Weights of a small audio frame classifier.
Model: arch transformer, activation gelu, moe top_k, layers 10, width 160.
Training: soap at rate 0.0032, 26400 steps.
Data: 39062 training examples, 86.5 epochs.
Rows from block 3 of a small audio frame classifier, named by matrix and row number. Rows with one number within an expert belong to one neuron, the router's apart. Each number is 200 + 40 x the weight over its row's rms, rounded and kept within 0 to 999. All counts start at 0. After the name is the row's rms in percent of the matrix's.
Before each expert's rows are labels from the 100 clips, of 14976, where the router gives the expert most weight on average: "peak on" is the class under the peak; "responds to" is what is common among them. Only what is clearly more common there than usual is listed. The data: songs of 200 made-up bird species, synthesised, often over outdoor noise. In brackets: how many of the 100.
# router: router (model.blocks.3.mlp.router.weight, 16x160, trained with AdamW), inputs 0-159
# up: expert up (model.blocks.3.mlp.up, 16x32x160), inputs 0-159
# down: expert down (model.blocks.3.mlp.down, 16x160x32, transposed), outputs 0-159

# expert 5
peak on: warble (59)
responds to: high song (99); fast repeats (93); buzz (83); warble (82)
router.5,098,267,250,144,163,166,166,279,165,166,136,262,217,156,205,241,216,184,217,234,147,200,233,151,223,347,222,184,223,226,255,200,189,238,186,247,109,170,230,135,198,114,166,154,208,159,178,147,197,197,210,175,175,244,197,240,200,245,193,252,226,205,193,160,225,240,182,169,214,156,309,238,209,262,179,264,193,217,207,131,216,204,187,133,300,226,193,213,280,205,198,271,223,217,215,163,207,178,199,186,187,154,210,178,172,191,204,198,223,238,195,201,182,190,209,215,233,248,213,236,213,214,126,188,228,212,242,202,206,241,232,216,224,192,236,247,153,202,149,250,256,228,207,192,227,150,134,240,137,140,298,172,221,201,149,211,178,260,206,243,248
up.2,099,207,157,211,187,185,279,304,222,122,207,251,203,247,187,229,181,142,173,179,158,211,252,222,166,155,195,207,228,169,139,209,138,168,157,199,257,199,211,184,217,198,254,177,194,273,266,262,187,105,170,271,269,204,224,162,186,190,184,185,230,122,289,238,156,194,238,166,185,135,268,193,208,237,253,159,185,210,166,181,189,162,220,209,204,153,179,133,222,163,202,173,148,189,153,248,266,173,294,235,206,181,170,148,279,209,221,149,191,185,227,239,240,159,199,226,172,190,183,180,242,156,182,249,205,212,263,224,213,178,199,172,201,273,265,165,181,261,219,160,125,246,221,236,175,214,231,197,238,228,180,232,139,140,209,173,124,162,228,166,201
down.2,108,224,220,187,146,185,165,295,209,157,278,217,206,96,219,154,247,165,184,131,201,142,190,135,122,200,170,181,155,243,106,258,186,219,195,235,201,180,235,207,196,195,185,183,270,223,207,202,171,221,241,175,221,206,148,244,182,219,171,217,198,203,159,178,167,203,184,205,173,169,224,235,140,167,155,200,187,93,177,191,219,218,171,128,224,246,206,208,230,118,187,307,238,199,182,251,261,209,198,219,227,191,206,149,174,197,156,163,152,224,282,123,185,163,138,171,249,152,200,252,214,118,224,192,216,169,219,237,185,206,233,160,244,161,168,222,200,105,165,240,183,204,151,189,229,213,159,163,223,163,182,193,260,158,248,147,178,231,259,251,252

# expert 6
peak on: arch (38)
responds to: reverberation (96); text has "room" (96); text has "reverberant" (96); arch (45)
router.6,095,158,184,226,288,182,143,182,143,106,177,255,262,178,222,119,211,189,187,223,190,204,231,146,141,174,194,234,214,243,194,170,229,280,180,153,206,185,233,173,199,158,140,290,137,184,154,241,206,229,140,205,300,215,194,184,198,216,211,140,193,241,205,160,230,228,162,210,219,171,112,241,204,221,167,294,180,155,197,189,165,232,167,189,267,270,190,146,221,257,158,221,179,293,224,234,182,231,166,173,212,159,291,183,168,200,207,139,242,144,186,152,216,252,217,200,227,171,229,230,203,163,168,178,156,207,228,209,140,202,181,228,249,168,212,149,262,182,210,221,202,112,176,169,214,193,172,155,170,132,204,221,248,241,174,208,220,262,181,253,250
up.2,101,215,118,125,230,191,229,214,250,226,173,225,296,230,189,277,167,212,217,229,176,211,228,115,145,216,210,189,260,139,190,275,212,144,176,138,246,161,223,188,223,215,197,224,196,237,194,125,205,174,188,166,226,148,193,201,184,209,218,214,132,179,182,253,142,98,219,261,249,244,220,189,227,289,212,225,166,188,168,177,180,160,217,259,257,220,167,187,193,121,185,156,216,124,116,139,239,208,219,270,225,237,213,176,195,196,190,204,105,183,236,155,196,202,152,108,172,198,185,203,224,272,179,198,245,177,242,159,176,200,173,200,177,181,249,215,173,194,188,171,163,163,186,226,194,205,211,196,214,230,114,214,173,310,277,242,201,229,181,184,204
down.2,087,179,195,155,202,147,199,241,233,202,171,215,238,132,210,129,202,264,185,218,263,205,251,170,190,258,195,188,193,210,185,241,273,306,326,260,104,205,129,201,212,163,153,228,227,241,191,216,262,122,213,273,168,187,232,206,176,214,195,173,282,120,231,200,266,229,227,204,149,186,197,153,142,213,169,214,167,161,234,206,147,231,254,172,254,101,183,193,184,221,189,260,165,202,241,248,231,181,177,190,211,205,163,212,163,213,250,217,168,191,195,207,203,206,176,193,199,223,239,252,243,205,231,254,230,200,199,176,201,171,227,217,162,163,232,194,209,218,239,141,159,153,207,227,206,196,230,168,241,311,232,177,236,257,258,286,234,225,196,134,211

# expert 15
peak on: harsh note (64)
responds to: pitch: middle (97); harsh note (68); first syllable: harsh note (64)
router.15,091,169,208,185,219,170,192,232,176,276,162,235,270,176,220,130,264,216,227,208,155,164,180,162,203,184,193,226,212,232,192,185,173,191,283,246,230,186,309,158,188,170,165,233,201,199,143,155,222,215,154,132,277,157,182,157,232,225,238,293,211,163,280,205,210,251,209,251,176,184,151,225,257,239,185,183,218,190,204,178,265,280,190,204,107,129,171,179,205,165,232,227,167,261,201,196,237,255,221,139,232,204,143,217,224,125,227,270,223,196,182,216,110,261,223,229,213,255,206,198,236,219,228,169,192,220,147,191,171,216,192,216,188,224,186,201,189,208,139,273,182,281,97,166,258,171,194,241,175,166,168,182,214,164,255,230,267,210,218,233,210
up.2,090,218,208,216,167,186,206,261,206,177,123,267,216,257,175,241,218,236,160,226,156,193,254,203,241,211,213,188,121,192,222,239,160,209,243,234,202,228,235,164,238,206,200,186,231,210,140,184,191,261,286,247,201,218,240,201,162,194,110,190,208,205,205,209,163,264,282,217,252,192,254,178,181,242,229,209,222,110,199,139,228,233,206,270,215,175,183,170,106,170,253,133,305,143,204,221,111,129,223,250,167,191,211,264,217,157,187,201,191,223,205,219,87,188,190,209,155,147,161,198,227,256,211,226,220,139,256,241,213,213,183,189,225,255,187,266,214,170,240,168,189,116,228,162,219,187,170,257,222,178,265,177,210,174,227,166,134,170,234,169,207
down.2,093,232,238,121,222,194,228,252,233,225,160,173,174,157,151,181,210,184,210,266,216,142,258,185,156,104,176,152,155,177,196,268,196,198,217,218,143,184,256,230,278,174,186,202,132,185,209,198,199,216,173,180,273,231,270,157,177,235,190,243,241,275,241,242,194,212,203,160,174,207,209,194,194,191,244,281,210,149,220,205,221,244,238,212,147,170,210,142,116,259,190,194,195,189,145,205,150,117,303,138,134,206,213,200,210,205,198,258,222,156,239,146,185,181,240,233,184,185,237,254,167,148,183,218,230,179,214,172,197,238,185,274,221,233,167,195,177,218,125,146,187,145,167,223,210,182,139,239,201,210,254,208,169,241,307,265,187,159,153,233,249

# expert 14
peak on: steady whistle (36)
responds to: steady whistle (68); pitch: middle (60); first syllable: steady whistle (49)
router.14,098,196,187,166,236,199,181,146,228,230,186,200,278,206,263,138,227,207,247,258,159,203,136,219,259,121,160,191,204,171,171,249,174,176,195,206,211,206,233,137,208,134,173,125,172,111,173,232,195,165,294,147,98,137,179,209,182,221,235,175,194,232,180,207,218,224,203,204,220,238,190,214,236,217,178,165,207,257,189,160,182,203,205,179,95,214,129,201,254,223,159,226,156,133,227,258,249,219,216,251,246,155,232,219,122,243,232,146,221,246,207,127,276,143,205,205,229,217,224,194,265,199,214,172,196,206,165,204,156,215,291,219,148,201,160,155,231,185,178,257,202,287,205,164,213,248,149,200,121,219,141,216,210,151,239,206,174,164,183,229,212
up.2,078,188,302,201,191,150,213,172,251,227,235,123,189,192,161,179,209,220,169,129,258,180,252,185,206,184,286,209,142,226,218,184,297,152,190,204,312,183,160,191,225,170,183,211,164,198,198,207,214,180,188,174,228,196,248,226,221,159,160,256,234,155,149,252,190,196,170,130,178,170,130,170,178,158,215,280,255,152,164,163,215,155,268,210,231,190,210,209,194,237,196,153,226,184,239,204,168,198,232,79,120,163,188,329,251,270,214,211,196,200,226,145,219,215,185,192,203,212,177,248,187,131,219,243,223,159,190,168,247,173,199,203,168,170,187,189,204,201,153,114,202,167,237,201,173,215,223,221,255,195,268,272,184,227,255,187,174,161,219,155,234
down.2,081,222,175,147,236,163,211,235,198,179,192,183,240,208,168,132,236,231,138,190,125,238,179,195,165,160,156,184,156,241,249,195,279,134,178,250,274,184,251,203,245,197,140,254,193,158,266,228,225,157,152,179,214,159,205,138,154,194,193,238,210,233,224,107,165,200,171,273,231,198,201,220,191,180,192,151,209,225,189,180,151,202,162,160,179,246,166,153,211,112,181,212,183,201,247,164,199,211,230,178,183,251,185,193,205,188,229,141,119,176,173,264,234,100,212,179,223,152,154,197,188,170,166,261,212,130,228,211,246,246,238,200,292,206,170,212,211,144,202,284,264,240,216,178,194,224,177,154,143,186,102,156,222,228,199,141,220,162,182,202,296

# expert 2
peak on: harsh note (58)
responds to: low song (100); harsh note (58); first syllable: harsh note (58)
router.2,099,222,220,177,272,123,145,188,156,209,277,210,152,176,268,190,263,203,218,188,184,190,163,218,113,190,203,193,210,148,277,173,245,146,183,229,172,206,201,156,247,215,152,241,195,189,258,219,191,188,178,188,152,209,204,188,242,290,250,200,194,185,253,188,263,213,163,190,160,170,298,219,207,209,154,187,173,196,201,266,187,207,166,150,205,161,265,181,231,152,169,257,187,151,207,231,152,237,149,245,317,178,171,239,154,178,238,216,126,178,181,184,180,188,200,182,269,121,251,204,274,186,110,176,223,206,193,192,170,211,216,233,241,203,209,119,210,170,171,187,243,116,239,174,205,245,159,174,153,226,231,222,234,145,149,260,240,243,172,243,247
up.2,086,198,168,155,295,152,250,225,218,216,241,221,230,229,170,199,152,191,232,221,196,182,133,223,250,221,245,195,189,210,152,230,163,237,185,134,235,165,136,208,230,147,219,287,173,131,176,224,201,194,199,162,138,254,170,65,151,177,189,152,185,207,226,293,217,188,217,305,190,136,193,201,165,191,212,248,216,275,244,183,162,198,238,235,176,153,268,211,221,186,185,196,181,186,157,227,127,156,175,243,242,203,158,131,161,222,171,253,217,220,148,243,160,254,222,228,160,243,233,176,207,244,190,222,208,229,178,264,148,155,236,198,188,228,281,223,133,197,156,252,229,185,249,198,157,182,209,188,165,222,284,283,190,217,184,185,156,183,210,161,172
down.2,106,224,232,167,239,223,170,241,248,244,143,230,210,158,81,182,211,217,221,155,162,236,226,217,137,181,203,218,250,295,84,217,206,205,175,227,221,174,221,207,200,178,192,166,209,195,117,183,211,233,220,219,167,148,202,245,183,262,177,175,122,199,160,214,179,197,273,172,178,205,185,110,177,163,180,141,131,234,315,171,256,215,165,175,225,243,154,196,239,194,194,198,178,199,213,253,262,259,161,254,170,220,200,167,184,189,190,276,270,189,180,258,224,222,139,141,181,217,167,193,204,200,230,158,255,248,257,248,167,193,226,248,183,134,173,263,186,211,204,160,184,187,243,202,173,198,175,153,222,183,150,185,262,293,179,241,230,192,265,221,227

# expert 10
peak on: upsweep (28)
responds to: reverberation (80); text has "room" (80); text has "reverberant" (80)
router.10,105,231,195,165,187,202,142,132,174,208,203,155,233,192,242,202,198,217,220,235,162,222,190,271,199,99,141,177,140,220,224,201,275,210,311,297,250,253,260,184,172,126,183,221,158,130,139,221,189,190,193,172,163,264,236,202,162,223,214,254,251,219,181,234,251,222,232,207,190,188,193,227,226,210,170,279,214,180,199,199,213,197,189,185,210,142,265,160,224,259,196,217,143,250,258,243,173,254,208,179,102,191,226,233,184,238,201,184,283,171,189,170,208,191,245,241,201,258,223,203,204,187,171,189,277,225,202,230,243,207,179,218,291,156,109,178,199,213,192,299,208,233,243,203,174,234,154,190,99,215,195,135,206,140,209,211,180,182,220,219,211
up.2,093,198,203,251,177,216,246,164,235,185,258,233,130,213,189,242,188,215,247,203,235,172,263,157,178,206,154,182,129,173,221,213,159,187,261,116,178,148,212,210,214,191,264,214,237,283,205,172,218,210,149,221,198,197,166,155,210,201,201,182,166,177,179,184,164,139,212,166,177,216,184,151,217,126,224,160,253,206,160,242,214,116,255,284,138,187,203,257,200,186,222,175,216,205,189,219,184,221,249,217,260,134,195,138,210,236,164,167,219,144,205,159,190,195,161,233,207,303,204,202,194,156,251,215,144,246,241,214,151,176,184,170,156,195,247,302,214,135,197,193,173,260,239,250,160,156,335,143,239,236,278,196,206,151,235,159,225,186,205,136,158
down.2,079,129,196,242,187,149,157,131,209,131,262,194,206,206,218,93,192,187,245,213,291,228,238,164,199,217,217,230,256,228,224,204,170,188,245,222,169,244,201,207,148,186,202,112,201,178,171,233,155,211,166,237,265,189,158,195,198,201,202,151,184,209,155,239,233,250,169,232,249,225,130,133,183,217,177,259,216,194,200,158,243,170,128,148,120,266,213,208,262,209,154,211,285,269,166,209,181,178,194,270,164,144,170,221,147,149,151,224,191,209,171,173,294,281,157,182,226,224,230,153,167,233,210,142,215,273,165,195,152,215,121,197,191,152,197,130,200,154,166,257,219,206,197,199,205,178,252,176,187,188,234,142,218,223,233,234,198,208,196,158,264

# expert 8
peak on: steady whistle (33); buzz (27)
responds to: steady whistle (65); first syllable: steady whistle (45)
router.8,097,258,203,108,203,275,192,117,209,202,197,248,173,167,220,190,246,210,148,216,160,187,144,235,189,118,146,240,242,228,242,161,269,226,136,332,157,238,176,181,164,156,159,271,178,186,164,253,186,271,180,162,130,212,197,241,143,239,222,139,245,241,176,281,246,252,152,220,180,176,184,229,228,219,166,160,173,197,190,233,177,242,179,156,179,134,156,211,238,227,153,235,224,210,220,233,255,160,175,187,243,125,179,271,195,209,206,179,223,235,200,237,156,180,199,185,231,274,235,262,213,199,144,182,198,221,143,238,220,202,239,222,274,185,136,177,239,203,165,247,239,244,177,176,214,228,212,238,149,196,235,245,244,208,215,236,192,163,174,242,233
up.2,101,194,146,207,191,231,202,221,231,192,223,173,180,243,105,271,174,196,171,162,241,200,273,212,250,210,153,230,159,143,189,149,192,194,232,166,195,208,171,192,216,261,244,206,292,215,160,171,169,172,263,240,212,146,257,151,220,170,166,167,155,201,212,204,78,133,253,153,183,297,205,183,252,185,227,180,173,222,245,242,156,196,219,218,285,250,186,210,164,199,217,166,269,196,127,133,210,128,224,228,222,181,227,191,181,214,220,197,138,137,215,168,256,276,153,181,154,211,205,220,173,199,228,213,201,159,234,202,198,240,255,194,206,87,233,263,124,263,270,138,161,203,179,201,191,232,218,229,259,176,187,206,159,193,217,216,223,190,156,154,185
down.2,096,160,193,255,182,241,175,194,207,203,279,198,219,170,137,194,224,178,133,246,203,235,214,150,116,245,208,221,224,300,136,274,228,181,224,153,196,207,307,199,203,221,151,231,177,191,229,244,255,222,132,182,228,153,204,160,158,180,225,188,220,269,184,229,170,189,206,243,246,208,157,195,169,208,151,179,151,148,217,187,236,208,189,170,142,158,137,291,256,147,241,224,258,185,254,193,180,170,258,211,207,168,230,236,193,200,177,205,99,174,222,109,220,147,178,174,188,73,227,256,191,253,207,204,175,170,239,232,286,214,222,210,236,191,174,184,215,169,164,212,177,225,228,236,186,215,164,178,230,162,238,173,281,179,274,211,174,226,165,176,232

# expert 0
peak on: warble (34)
responds to: warble (38); first syllable: warble (29)
router.0,100,135,176,167,252,170,170,145,208,183,160,199,173,184,249,217,184,207,225,216,142,206,147,190,128,128,151,269,241,191,270,185,252,228,271,298,196,252,242,200,182,123,172,232,200,115,197,285,192,212,330,239,189,144,180,253,181,238,221,305,174,175,200,229,243,213,164,178,241,208,157,235,133,225,166,243,230,136,172,177,175,248,188,150,121,226,207,169,285,186,141,220,129,194,227,217,218,271,215,142,180,140,234,215,248,189,210,198,216,235,198,214,179,159,187,188,221,170,229,229,236,232,196,179,247,227,212,208,226,175,212,231,132,154,165,178,223,205,171,217,250,262,196,161,180,242,208,213,126,233,203,187,206,188,246,227,165,194,221,235,217
up.2,091,135,200,194,242,242,198,232,175,229,185,220,175,218,173,187,155,175,162,159,273,223,207,290,178,208,206,151,202,253,159,182,212,236,168,170,279,231,180,195,290,207,232,225,148,119,205,167,142,174,227,196,174,207,179,186,220,160,158,154,191,168,158,237,180,187,254,189,237,136,227,176,173,148,247,196,244,281,203,186,160,195,237,263,118,284,174,247,127,204,247,166,230,214,196,252,253,218,226,192,194,226,145,199,219,233,139,174,199,211,223,228,145,170,152,237,180,153,185,200,270,163,182,240,208,214,204,199,246,179,313,216,131,205,264,183,203,185,220,171,166,243,169,248,158,146,204,170,229,156,171,225,199,261,173,103,108,194,260,147,156
down.2,086,234,230,272,204,170,175,197,194,236,258,283,214,223,140,276,241,172,187,184,246,207,177,227,149,181,294,176,154,164,220,225,196,144,190,141,246,138,235,211,126,254,185,189,208,186,192,104,273,176,193,208,201,203,179,196,244,275,248,196,159,162,169,104,190,197,236,218,180,216,143,149,178,225,178,196,232,187,159,197,240,239,179,144,190,327,212,227,191,184,175,193,245,213,206,140,169,175,201,242,187,237,156,246,202,188,283,175,215,233,134,191,240,224,227,221,193,162,192,195,179,239,289,176,208,217,238,141,245,144,147,185,217,196,244,188,230,258,278,164,223,247,196,185,173,159,164,201,238,239,164,253,186,153,217,165,162,212,228,91,201

# expert 7
peak on: buzz (50)
responds to: steady whistle (87); first syllable: steady whistle (82); pitch: high (73)
router.7,100,196,242,139,252,273,137,168,143,232,145,154,269,210,271,149,227,200,165,219,190,178,198,189,176,184,99,255,232,244,222,196,252,228,253,290,136,158,227,219,126,132,162,196,167,187,247,239,197,229,202,97,233,194,200,249,175,214,274,223,194,211,208,208,249,225,127,213,240,229,162,237,215,205,169,214,135,170,147,125,230,231,188,175,169,188,215,176,282,131,151,250,156,227,204,237,239,202,150,242,140,214,218,247,175,189,221,245,228,162,176,202,234,256,218,218,259,199,210,210,202,170,157,172,150,211,103,182,186,192,188,223,225,166,151,171,176,188,176,255,245,266,164,151,159,213,216,217,130,235,221,238,237,179,240,204,215,226,216,233,244
up.2,104,162,214,221,182,237,209,221,145,155,132,191,196,116,243,210,133,209,129,179,245,210,221,182,183,164,234,253,281,239,216,203,223,200,168,117,152,207,229,217,281,277,217,192,183,197,166,227,218,208,244,175,263,149,179,201,267,217,160,279,203,180,215,190,156,194,213,193,236,283,205,165,171,200,217,251,182,152,206,119,224,146,269,264,174,210,128,228,208,201,274,201,247,140,215,169,202,176,176,292,183,157,189,144,191,208,155,207,187,226,198,173,202,288,184,177,161,107,196,182,200,203,152,206,160,207,182,189,148,174,178,171,173,236,277,207,181,226,271,171,233,212,219,224,218,199,256,171,175,173,207,210,214,173,170,225,150,286,295,141,130
down.2,106,154,213,255,192,215,202,215,149,169,221,182,187,257,217,124,257,205,227,226,221,182,258,191,204,216,187,223,223,316,211,253,190,203,148,289,213,184,167,200,165,166,160,224,180,198,182,180,130,247,172,110,229,172,112,210,228,191,162,262,191,206,102,199,256,211,143,152,200,221,192,186,223,162,116,161,140,248,205,187,257,178,145,219,195,172,180,249,215,111,254,246,211,141,280,235,130,226,90,220,258,194,224,228,244,223,181,156,220,179,190,173,177,192,201,105,148,193,212,168,202,288,206,211,214,166,140,192,228,227,201,169,186,211,158,231,156,193,164,188,177,172,226,236,209,167,175,167,169,173,242,226,217,165,114,162,229,215,219,237,163

# expert 11
peak on: buzz (32); harsh note (27)
responds to: reverberation (96); text has "room" (96); text has "reverberant" (96); warble (40)
router.11,091,162,165,172,230,208,131,164,143,232,170,176,154,198,248,202,226,161,266,224,181,217,180,253,156,138,186,229,167,243,200,228,166,232,255,289,237,191,188,140,202,129,134,160,208,203,174,244,206,270,262,135,136,242,187,276,169,236,260,244,193,222,240,251,218,245,197,175,204,184,136,232,195,203,164,206,158,215,204,176,187,209,180,145,213,240,197,164,257,223,135,232,139,180,258,272,211,164,152,231,201,189,170,196,166,231,223,261,238,207,187,251,244,139,250,280,247,159,228,196,179,132,177,178,146,248,207,205,262,178,140,241,242,198,236,186,229,207,165,204,278,238,239,168,226,236,210,186,247,206,163,289,231,160,200,121,197,138,233,244,252
up.2,105,178,247,177,248,189,273,158,252,195,176,186,167,230,168,191,210,189,166,139,222,242,235,141,229,239,179,194,250,201,224,177,205,166,220,147,160,201,257,179,243,241,226,140,246,281,287,199,187,195,264,246,175,176,240,212,248,127,203,219,219,146,153,171,136,176,179,200,164,168,290,183,151,180,207,151,206,136,253,246,147,199,149,214,168,319,259,306,175,187,222,151,265,191,221,224,136,211,261,260,152,145,189,262,214,213,204,251,144,177,216,225,198,226,215,161,191,145,173,209,259,249,323,240,207,217,213,193,212,179,226,172,209,191,143,180,170,217,179,163,215,184,167,252,195,138,209,211,184,180,182,231,196,205,230,256,241,222,189,164,167
down.2,103,147,222,247,191,168,194,152,172,195,203,274,208,212,258,188,229,183,234,223,234,185,168,120,137,255,219,247,202,140,191,242,253,236,174,150,242,166,158,208,178,156,154,132,167,236,300,228,199,201,249,262,152,217,126,156,166,190,264,204,228,73,228,166,240,164,163,165,235,243,143,204,182,168,200,206,291,232,213,213,201,148,193,166,171,240,235,250,237,205,191,248,177,212,206,222,134,217,266,227,211,162,205,232,236,200,197,200,210,147,159,208,182,211,205,140,255,206,232,144,255,172,229,238,170,260,244,189,218,185,233,212,127,198,129,193,166,211,244,202,205,268,183,105,181,273,248,182,153,237,178,173,153,174,266,188,256,242,178,170,205

# expert 3
peak on: harsh note (71)
responds to: high song (98); harsh note (78)
router.3,088,170,144,215,281,136,195,166,221,115,266,201,185,194,169,291,150,185,183,196,225,207,212,129,202,197,261,226,108,178,238,212,294,168,141,212,237,272,162,191,166,192,143,261,183,160,165,211,188,284,216,214,183,233,206,253,164,220,191,194,229,245,229,83,202,157,145,243,248,157,176,233,184,244,169,160,165,196,169,199,264,130,192,150,114,154,188,201,263,170,192,228,235,178,180,257,203,245,192,153,233,225,239,259,246,161,195,204,236,261,183,215,159,179,215,188,194,238,220,224,189,269,188,178,226,191,193,205,201,246,200,223,260,172,150,254,171,210,196,202,215,282,181,168,202,201,176,208,141,192,224,259,215,176,251,161,154,276,222,249,245
up.2,093,163,237,196,214,206,145,273,133,189,202,229,188,195,206,165,197,233,131,203,182,184,262,174,201,236,217,207,121,278,275,292,196,213,226,261,272,142,164,218,273,261,189,171,248,242,106,234,227,218,194,177,134,215,183,227,216,188,131,190,221,196,216,195,151,147,185,188,243,169,147,190,190,154,208,218,244,189,274,212,235,157,215,176,252,229,240,177,219,236,220,206,203,151,303,215,203,181,95,248,171,166,204,218,233,183,162,179,183,254,238,132,188,255,180,173,185,174,128,159,129,148,234,251,197,218,146,188,186,167,142,241,187,204,167,145,197,190,203,191,141,181,224,236,187,258,179,207,202,211,252,261,185,223,266,217,274,157,170,139,187
down.2,086,184,227,159,258,267,155,128,178,195,203,180,228,194,171,202,172,168,197,169,188,266,171,222,183,211,195,238,263,157,258,180,269,153,211,241,198,265,153,174,228,253,229,188,78,238,172,168,237,203,194,229,197,131,192,147,170,211,181,170,165,195,162,175,224,216,204,228,212,159,139,115,134,183,198,212,152,290,194,220,226,233,254,223,118,184,244,203,143,255,216,139,225,169,137,226,252,194,212,145,268,233,222,197,203,178,179,241,191,166,146,159,274,229,233,186,254,216,174,167,230,233,233,109,185,222,220,145,211,204,239,99,226,175,203,192,209,269,213,185,138,211,257,242,232,187,275,217,238,126,167,166,165,211,193,220,164,145,216,247,197

# expert 9
peak on: warble (36)
responds to: reverberation (97); text has "reverberant" (97); text has "room" (97); pitch: middle (66)
router.9,091,178,239,199,156,169,193,145,236,256,227,139,181,205,206,214,219,197,214,210,241,183,123,259,242,183,160,187,129,188,136,177,205,196,206,275,202,217,156,162,147,160,164,132,223,143,213,180,195,208,191,206,174,184,162,292,179,227,243,204,203,193,184,242,200,256,207,216,199,230,100,232,232,243,188,129,356,231,191,179,172,190,185,166,189,221,243,228,263,207,147,179,125,299,178,201,224,178,209,186,293,220,211,227,219,245,226,281,249,206,176,246,149,227,245,207,218,278,246,180,213,219,185,168,118,135,170,198,208,267,214,211,170,174,140,223,205,186,199,208,249,191,173,171,160,201,262,187,189,175,116,162,219,148,223,189,198,129,171,231,210
up.2,096,145,201,185,223,108,131,186,159,174,247,276,234,198,229,175,178,189,202,211,209,201,182,174,196,134,225,199,190,251,207,251,117,164,175,233,205,268,102,242,199,226,228,246,134,135,211,233,171,244,254,203,149,249,166,150,238,234,183,205,259,258,251,226,261,147,166,208,222,191,230,188,131,184,171,244,164,139,179,208,213,211,193,226,228,161,313,170,268,215,185,224,257,173,228,194,181,192,169,189,225,207,208,211,223,232,147,283,282,209,169,152,179,217,222,178,208,261,182,186,262,173,167,189,122,189,215,178,258,164,182,267,230,223,170,215,130,240,242,113,158,180,130,237,233,243,227,240,178,266,220,177,201,232,161,218,182,143,188,182,183
down.2,104,209,226,164,172,188,181,224,129,177,172,194,144,135,165,140,243,203,173,244,190,174,179,167,150,179,242,189,180,179,126,127,234,309,256,214,202,156,209,215,181,160,127,174,191,188,197,186,166,279,165,154,151,201,215,171,215,223,179,215,233,222,167,259,236,191,166,287,162,180,215,159,202,246,199,193,226,219,224,229,276,257,138,110,220,215,179,175,250,237,117,210,170,155,243,218,219,194,164,204,173,204,140,267,258,200,164,144,233,240,211,262,200,172,156,203,193,288,208,180,177,177,200,140,159,273,212,250,204,203,236,146,227,229,163,237,204,103,127,246,252,221,205,142,197,172,233,171,200,253,169,259,227,219,187,173,178,172,190,185,293